{
  "train_examples": 36250,
  "init": "kaiming_normal",
  "beta1": 0.9,
  "weight_decay": 0.05
}
Rows from block 3 of a small segmentation model, named by matrix and row number. Rows with one number belong to one channel. Each number is 128 + 24 x the weight over its row's rms, rounded and kept within 0 to 255. All counts start at 0.
After each channel's rows are labels from the 100 images, of 14976, where the channel reaches its highest value: "responds to" is what is common among them. Only what is clearly more common there than usual is listed. The data: patchworks of several textures.
# convs0: first 3x3 conv (model.mid.1.convs.0.weight, 192x192x3x3, standardized in use, each kernel summed), inputs 96-143
# convs1: second 3x3 conv (model.mid.1.convs.1.weight, 192x192x3x3, standardized in use, transposed, each kernel summed), outputs 96-143

convs0.122 [109 113 134 127 148 108 122  99 143  75  88 146 153 104 148 119  83 122 109 103  89 142 125 122 132  93 116 120 123 136 122 117 124 155 101 100 121  87 123  77 146 141 108 149 142 137  98 102]
convs1.122 [161 110 153 150 135 145 126  75 117  95 115 119 141 146 158 128 138 127 129  64 140 126 140 127 125  82 130 104 135 134 132 133 105 140  99 131 151 122 153 170  77  85 134 146 125 169  82 122]
responds to: labyrinth; rings; furry

convs0.54 [110 125 124 123 126 110 157 175 108 152 149 107  97  68 150 169 108 140 114 125  86 166 135 126 111 153 126 140 126 107 122 138 144 111 125 115 144 110 127 126 152 188 141 105 146 140 176 104]
convs1.54 [160 127 144 148 134 148 127  82 126 108 136 119 134 132 153 139 139 122 110  54 136 140 143 128 119  67 134  94 130 158 132 131 110 129 111 112 151 109 134 169  88  94 148 154 135 162 100 130]
responds to: labyrinth; honeycomb

convs0.175 [110 135 129 127 146 150 174  97 118 123 114 120 166 107 147 129 109 137  86 117  70 133 113 135 140  98 134 106 121 147 106 142 139 142 133 108  70 108 119 136  73 140 161 116 121 139 106 131]
convs1.175 [ 95 141 125  87 119 131 110 139 124 121 109 133 112 153 155 132 103 118 144 175 143  90 142 148 121 109  96 157 106  94 119 111 112 114 106 169  60 128 124 147 171 142 117 138 114 107 126 124]
responds to: camouflage

convs0.64 [159 146 119 140  84 158 118 123 125 130 119 135 132 154 127 138 158 133 163 111 105 142 139 131 163 108 136 106 128 139 137 128 132 142 140 135  94 141 101 156 127 151 140  79 148 124 125 140]
convs1.64 [122 116 124 141 135 109 168 167 143 161 162 135 145 120 135 161 107 134  89 162 139  98 118 109  75 169 122 167 132 124 142 143 170 122 135 107 127 162 127 103 143 139 113 119 130  90 166 131]
responds to: camouflage; centre pattern: camouflage

convs0.89 [103 104 124 132 127 119 137 184 108 138 139 107  95  64 149 181 114 147 118 123  78 164 132 132 118 157 129 139 132  98 117 127 144 113 101 106 150 110 128 113 128 192 134 121 144 143 172 105]
convs1.89 [155 129 140 141 137 146 133  86 128 118 144 112 143 126 155 134 142 121 108  50 135 143 147 133 112  62 135  94 129 169 127 126 114 130 125 111 144 106 137 160 105  96 157 154 135 149 109 134]
responds to: patches: five; labyrinth; wavy

convs0.95 [140 118  85 162 139 151 124 142 155 125 126 112  74 136 120 131 189  84 159 106 199 103 140 140 135 124 165 122 112 122 155 121 118 131 131 130 168 122 157 139 122 145 117 167 120 118 139 110]
convs1.95 [127 177 168 101 134  94 130 126 105 132 126 133 145 112 103 148  91 152 131 169  99 166 132 143 143 124 103 129 136 131 156 127 119 135 128 127 119  91 109  92 170 138 139  79 134 145 134 169]
responds to: bubbly; centre pattern: bubbly

convs0.184 [172 105 122 103 121 177 158  74 108 132 110 129 105 146 127  71 169 124 117 103 112 136 136 134 135 120 125 158  87 154 126 117 128 182 148 127 112 123 157 152 144  92 164 132 121 136 107 149]
convs1.184 [126 135 133 128 168 151 110  97 134 113 132 160 145 136 100  99 162 110 140 150 150 118 166 177 122 108 112 106 167 138 133 127  75 127 116 111 124 102 153  81 126  71  80 138 134 137 120 146]
responds to: patches: five; rings

convs0.105 [115  96 137 119 152  95 133 108 142  83  81 131 148  84 147 117  75 117 106 124  76 139 130 139 129 104 124 116 129 132 122 115 116 135 102 102 133  86 105  77 156 136 110 148 138 124  88 106]
convs1.105 [155 124 154 155 136 143 119  74 119  91 112 120 137 147 154 138 142 126 135  62 149 128 135 131 126  83 131 105 129 133 135 130  98 143  94 131 143 117 157 169  77  91 128 145 132 167  81 123]
responds to: labyrinth

convs0.67 [101 116 106 121  94 129  94 108 121  82 134 121 144 146 128 132 130 105 154  96 105 128 121 134 120 129 101 128 151  95 118 127  93 134  80 131 155 147 113 116  89 107  84 127 120  80 107 111]
convs1.67 [123 142 116 112  97 149 130 127 162 179 152 143 153  87 129  86 147 140 130 102 126 141 128  94 122 107 167  83 142 179 115 135 167 115 145  84 144 114 121 103 138 143 163 134 154  83 130 155]
responds to: patches: five

convs0.108 [155  63 102 138 128 157 118  97 135  96  89 137 116 153 145  99 143 131 150  88 113 124 138 131 154 102 125 131 108 158 138 134 123 156  93 121  56 137 122 151 130 122 144 138 106 134 101 142]
convs1.108 [ 94 115 136 162 143  85 150 126 149 133 120 130 156 121  97 106 151 141 112 162 129 138 130 146 122 122 126 148 168  92 148 104 105 143 132 158 177 121 155  65 128 106 106 132 144 121 143 128]
responds to: rings; mosaic

convs0.156 [141 130 100 156 162 157 151 124 113 113 145 136  73 171 143 128 191  96 135 152 160 146 163 128 108 117 123 124 122  85 104 131 127 156 115 120 145 131 134 146 104 113 131 122 101 155 120 134]
convs1.156 [162 146 180 108 160 125 128  79  85 115 102  92 179 142 138  96  96 149 162 137  95 108 161 103 127 120  92 158 119 121 144 142 130 138 145 136 134 117 161 118 128 143 152 127 113 169 105 137]
responds to: spiral; centre pattern: spiral

convs0.75 [122 108 110  79 102 109 140 118  99 123 151 105  93 117 120 139 172 141 158 104 159 166  95 114 111 160 133 126 119  61 143 152 207 137 169 124 146 124 173 112 149 155 124 133 146  99 127  74]
convs1.75 [143 140 133  99 131 179 112 117 132 136 135 109 142 121 155 139 102 121  78 129 121 134 145 133 124  98 123 122 146 154 119  86  96 131 111 141 145  97 102 133 141 107 163 147 119 133 138 138]
responds to: patches: five

convs0.143 [114 151 117 142 115 112  93 117 159 108 125 144 115 165  74 117 182 131 102 118 159 130 123 131 153 135 154 128 134 161  90 135 115 152 128 137 115 155 151 136 114 109 123  90 129 138 143 133]
convs1.143 [141 116 135  70 135 124 118 111 116 130 129 105 132 126 127 139  75 186  70 191  83 109 167 116  98 113  84 148 112 127 148 160 144 134 116 120 135 139  94  99 127 123 134 166 143 127 121 144]
responds to: bubbly; camouflage

convs0.84 [ 85  92 116 120 128 115 125 191 116 133 142  99 106  73 146 183 117 146 125 123  82 163 115 126 111 151 133 142 133  94 119 122 157 107  96  94 154 119 139 103 107 192 134 129 138 131 158 109]
convs1.84 [149 133 136 139 136 150 138  88 124 122 144 105 153 124 157 126 139 113 108  50 129 145 150 132 113  61 137  97 128 174 122 120 117 135 137 111 141 104 141 155 113 101 161 144 134 143 118 135]
responds to: patches: five; red

convs0.38 [ 86 135 132 134 117  95 137 138 137 129 128 107 140 126 108 121  75  91  90 109  85 133 122 109 141 122 121  82 156  86  80 102 104 112 140  99 166 119  66 108 141 134 110 120 131 119 136 134]
convs1.38 [165 113 148 148 137 137 134  72 114 101 118 117 136 138 160 133 130 121 121  62 135 119 143 126 118  84 126 106 132 140 132 134 112 142 107 124 155 119 141 167  70  88 145 149 117 175  90 118]
responds to: marbled; plain

convs0.115 [114  89 138 126 140 124 124  95 141  81  89 129 148  97 144 105  86 125 106 115  91 135 127 129 133  85 109 130 124 132 110 120 120 156 102 103 116  97 130  83 143 126 110 155 139 128  82 101]
convs1.115 [167 114 149 149 138 138 133  72 115  99 118 116 135 140 159 131 133 124 122  62 137 119 143 126 120  86 124 106 130 139 133 133 109 144 106 125 157 122 144 170  74  85 143 150 119 177  89 117]
responds to: patches: two; bubbly; centre pattern: bubbly

convs0.162 [154 122 153 138 135 131 139 128 162 136 138 139 129 146 132 143  94 147  81 102 156 132 156 105 134 128 168 127 133 180 159 142 175 164 157 132  95 143 169 147 113 147 165 132 179 123 125 173]
convs1.162 [140 108 105  71 138 139 138 148  81 117 130 139 110 145 113 116 143 137 119 147  87 120 133 161 130 179 112 134 114  82  93 128 106 143  97 141 147 123 114 104 137 129 111 150 103 126 132  84]
responds to: spiral; centre pattern: spiral

convs0.157 [118 138 143 109 147 148 126 129 137 114 142 101 165 116 130 146 101 107  87 158 148  62 146 157  77 133 122 127 131 115 116 126 130 115  99 138 128 123 113 105 122 145 138 186 104 112 121 117]
convs1.157 [124 133 112 119 101 161  79 104 105 103 120 131  95 161 126 168 126 100 179  94 109 167 162  82 167  99 132 101  77 132 146 112 127 132  89 130 119 129 145 175 107 134 141 121 137 126 124  93]
responds to: speckled; centre pattern: speckled

convs0.144 [137 118 151 139 136 136 118 108 132 125 122 115 144 101 128 136 102 143 141  83 108 122 122 114 170 116 128  73 126 128  89 120 147 133 132  67  89  96  71 102 102 137 140 121 132 113  99 130]
convs1.144 [145 107 153 120 108 132 111  92 112 101 106 121 154 148 157 121 101 117 106 108 128 122 160 109 127 110 118 126 148  90 115 135 110 133 106 167 163 114 147 159  86  89 117 120 123 143  97 104]
responds to: camouflage

convs0.146 [114 161 130 144 108 138 180 173 167 169 166 144  97 163 125 176 140  84 101 151 157 108 159 163 162 158 136 143 176 132 145 190 160 137 188 135 179 149 104 137 149 177 130  82 141 151 165 117]
convs1.146 [134 129 163 161 118 148  90  78  79 122 106 116 156 119 129 142 115 113 127 116 128 130 128  67 134 102 160 116 151 139 104 130 145 129 104 128 159 125 104 139  70 142 140 141 116 111  68 142]
responds to: cloudy; speckled

convs0.2 [159 142 121 148  83 145 137 141 127 140 143 140  86 145 145 135 158 137 161 136 142 132 136 158 146 147  98 168 107  90 105 139 130 146 144 140  82 157 106 148 134 134 133 131 160 143 140  93]
convs1.2 [ 96 122 120 145 151 132  87 126 137 137 128 149 117  97 108 144 119 106  85 169 138 126 133 138 143 112 155 108 167 148 128 140 125 116 110 109 133 117  54 110 115 136 119 147 104 121 112 164]
responds to: rings; centre pattern: rings; mosaic

convs0.154 [132 135 124 135  97 139 127 134 155 133 150 160 152 158  74 148 156 148 172 139 141 138 118 135 130 147 180 111 127 135 157 163 153 174 131 135 115 133 100 132  99 125 127 141 159  86 143 171]
convs1.154 [144 126 139 101 119 143 117 126 128 132 137 127 154 115 140 138  67 149  95 184 115 117 170  98  94 104  76 190 112 118 133 150 127 112 105 146 137 168 147 120 142 114 106 138 148 135 127 117]
responds to: camouflage

convs0.133 [154 136 106 144  44 161 168 148 137 147 149 171 165 163 168 158 147 103 164 140 139 123 143 172 141 155 143 156 133 103 143 135 130 144 165 138 188 146 163 155 141 157 144 109  97 171 141 153]
convs1.133 [ 72 119 132 146 112  97 130 140 133 119 136  95 112 116 101 133 132 170 144 127 129 137 114 108 129 130 108 155 141 114 125 103 149 129 161 133 160 130 127  63 113 106 144 168 166  91 142 122]
responds to: cloudy; marbled; centre pattern: cloudy

convs0.102 [136 143 164 134 128 146 131 137 137 144 148 129 180 139 129 160 145 173 107 142 107 147 138  89 171 126 168 120 136 137 184 144 148 142 157 146  86 140 106 140 131 149 126 125 164 149 122 138]
convs1.102 [114 120 105 129 173 118 104 167 126 137 137 138 106 122 125 133 138  99 110 140 168  53 140 163  79 164 108 156 104 100 102 130 109 123 107 139  68 157 109 143 145 125  97 123 106  96 135 110]
responds to: camouflage; marbled

convs0.119 [114 111 135 129 149 125 125 104 146  90  88 129 146  87 148 108  94 117 109 114  91 139 126 122 130  92 121 131 121 135 122 126 130 153 101 109 126  96 126  84 149 140 120 154 136 127  89 112]
convs1.119 [161 114 151 151 137 142 127  74 117  96 116 120 138 146 157 130 139 124 128  63 141 124 139 128 124  87 129 103 132 135 134 132 104 145 102 130 154 120 151 170  75  84 135 143 124 174  84 121]
responds to: patches: five; labyrinth; furry

convs0.132 [123 150 147 104 112 138 140 151 168 135 165 144 159 154 102 163 114 140 123 137 134 162 145  93 155 118 119 128 110 157 193 135 148 122 127 107 107 161 157 126  80 106 127 122 172 123 140 142]
convs1.132 [148 115 136 126 161 140 125 142  86 133 105 128 128 113 130 127 133  94 124 159 140  64 138 158  89 154 113 159 146  96  91 139 111 147 112 131 101 130  89 126 129 134 122 118  68 134 113 109]
responds to: camouflage

convs0.80 [114 155 154 142 123 119 164 143 157 173 158 127 122 108 140 136 123 127 151 125 138 126 140 143 109 120 149 141 137 138 140 177 157 128 166 151 116 136 156 139 135 152 113 125 110 132 156 140]
convs1.80 [137  96 105 120 101 140 113 109 110 108 130 118 106 119 113 127 132 161 112 113 119 169 122 116 166 129 169  89 125 117 156 129 128 148  87 110 180 139 124 139 112 147 150 168 151 135  95 128]
responds to: patches: five; spiral

convs0.153 [118 112 142 152 136 135  84 124 113 131 111 117 137  87 131 127  94 147 125 152 125 128 117 146 142 125 117  83 146 105  89 143 141 153 116  92 102 108  48  88 106 143 119 106 108 114  98 124]
convs1.153 [161 110 155 143 135 147 120  85 107  93 112 119 140 146 156 136 119 121 110  93 137 116 148 127 130 102 121 117 124 117 130 126 101 153 100 147 152 129 134 175  64  85 130 145 115 179  84 118]
responds to: camouflage

convs0.79 [154 144 158 160 131 147 166 143 155 154 141 160 186 144 163 143  99 109 107 147 130 134 158 106 130 132 152 178 137 142 153 142 172 137 136 152  76 155 148 143 141 150 140 143 130 149 148 164]
convs1.79 [ 99 104 104 110 160 128 151 119 153 111 130 123  61 130 126 130 167 133 114  93 133 116 135 170 131 117 123  71 111 138 109 102 123 152 138  94 114  84 108 111 111 110 152 168 120 137 132 111]
responds to: marbled; spotted; centre pattern: marbled

convs0.109 [ 90 133 129 130 142 114 141 141 155 112 106 137 126  79 138 124  84 119 112 129 108 140 139 140 120 136 119 137 134 138 118 140 133 149 121 132 156 101 118  88 188 155 109 122 143 131 139 102]
convs1.109 [160 110 152 152 138 145 123  74 117  93 113 120 137 143 157 133 137 120 133  64 143 127 133 126 131  84 134 102 131 137 140 130 108 141  99 125 156 120 150 166  66  91 135 149 125 174  83 123]
responds to: rings

convs0.104 [ 94  91 141 131 119 110 115 119 114 140 108 109 134 150 162 137 114 139 106  89 135 132 160 122 111  96 118  89  99 139 125  85 147 140 133 168 121 125 125 190 128 166 121 108 119 123 128 117]
convs1.104 [166 114 142 141 177 140 134 100  86 139  87 126 116 174 139  94 149 108 177  78 139  96 115  96 136 131 138 117 143 111 119  75 139 140 142 143 154 110 149 120  99 117 144 147 105 109  83 132]
responds to: spiral

convs0.66 [114 133 123 119 124 111 159 174 107 156 152 105  96  75 144 166 107 137 112 124  89 167 137 123 109 153 123 137 123 111 122 140 144 108 130 123 140 110 125 132 163 184 143 101 150 137 177 106]
convs1.66 [163 123 147 150 134 147 126  79 124 104 132 122 133 134 152 140 138 123 114  57 138 139 138 126 125  72 135  94 130 153 137 131 108 131 105 114 152 112 135 170  80  92 144 153 133 169  95 128]
responds to: patches: two; labyrinth

convs0.136 [ 93 121 129 122 143 116 133 123 144  96  96 152 135  82 143 120  93 122 109 123  87 140 132 132 136 118 128 125 127 136 122 128 129 151 111 123 141  86 123  71 172 146 108 139 142 135 117 106]
convs1.136 [158 112 154 152 137 144 124  75 119  94 114 120 139 145 156 130 138 124 132  61 144 127 136 129 125  83 131 103 131 134 134 130 104 140 100 130 147 122 154 171  72  88 133 147 127 169  81 123]
responds to: labyrinth

convs0.181 [155 158 132 153  98 120 171 125 138 162 140 175 166 120 155 110 149  68 139 100 129 162 149 135 154 105 141 119 107 174 152 165 121 125 137 126  88 135 171 159 121 134 130 119 108 152 126 139]
convs1.181 [151  84  96 120  99 154 113 120 112 105 108 109 113 120  99 134 137 169 103 131  89 137 164 108 135 122 104 131 131  97  83 123 107 148 122 125 176 133 116 104 104 105 119 133 166 125 110 113]
responds to: bubbly; marbled

convs0.111 [136 130 154 157 134 146 143 103  81 118 122 147 141 138 117 101  99  94 105 121 133 110 143 121 126 113 120 105 119 114 142 139  87 131 112 118 109 130 138 158  90 107  88  91 119 118  89 124]
convs1.111 [167 119  90 108  89 134 115 111 147 105 131  94  87 138 131 128 157 163 155  84 109 157  91 101 135 110 145 118  88 170 140 113 174 129 142 106 142 154 109 136  94 121 157 152 160 137 133 111]
responds to: bubbly; patches: two; centre pattern: bubbly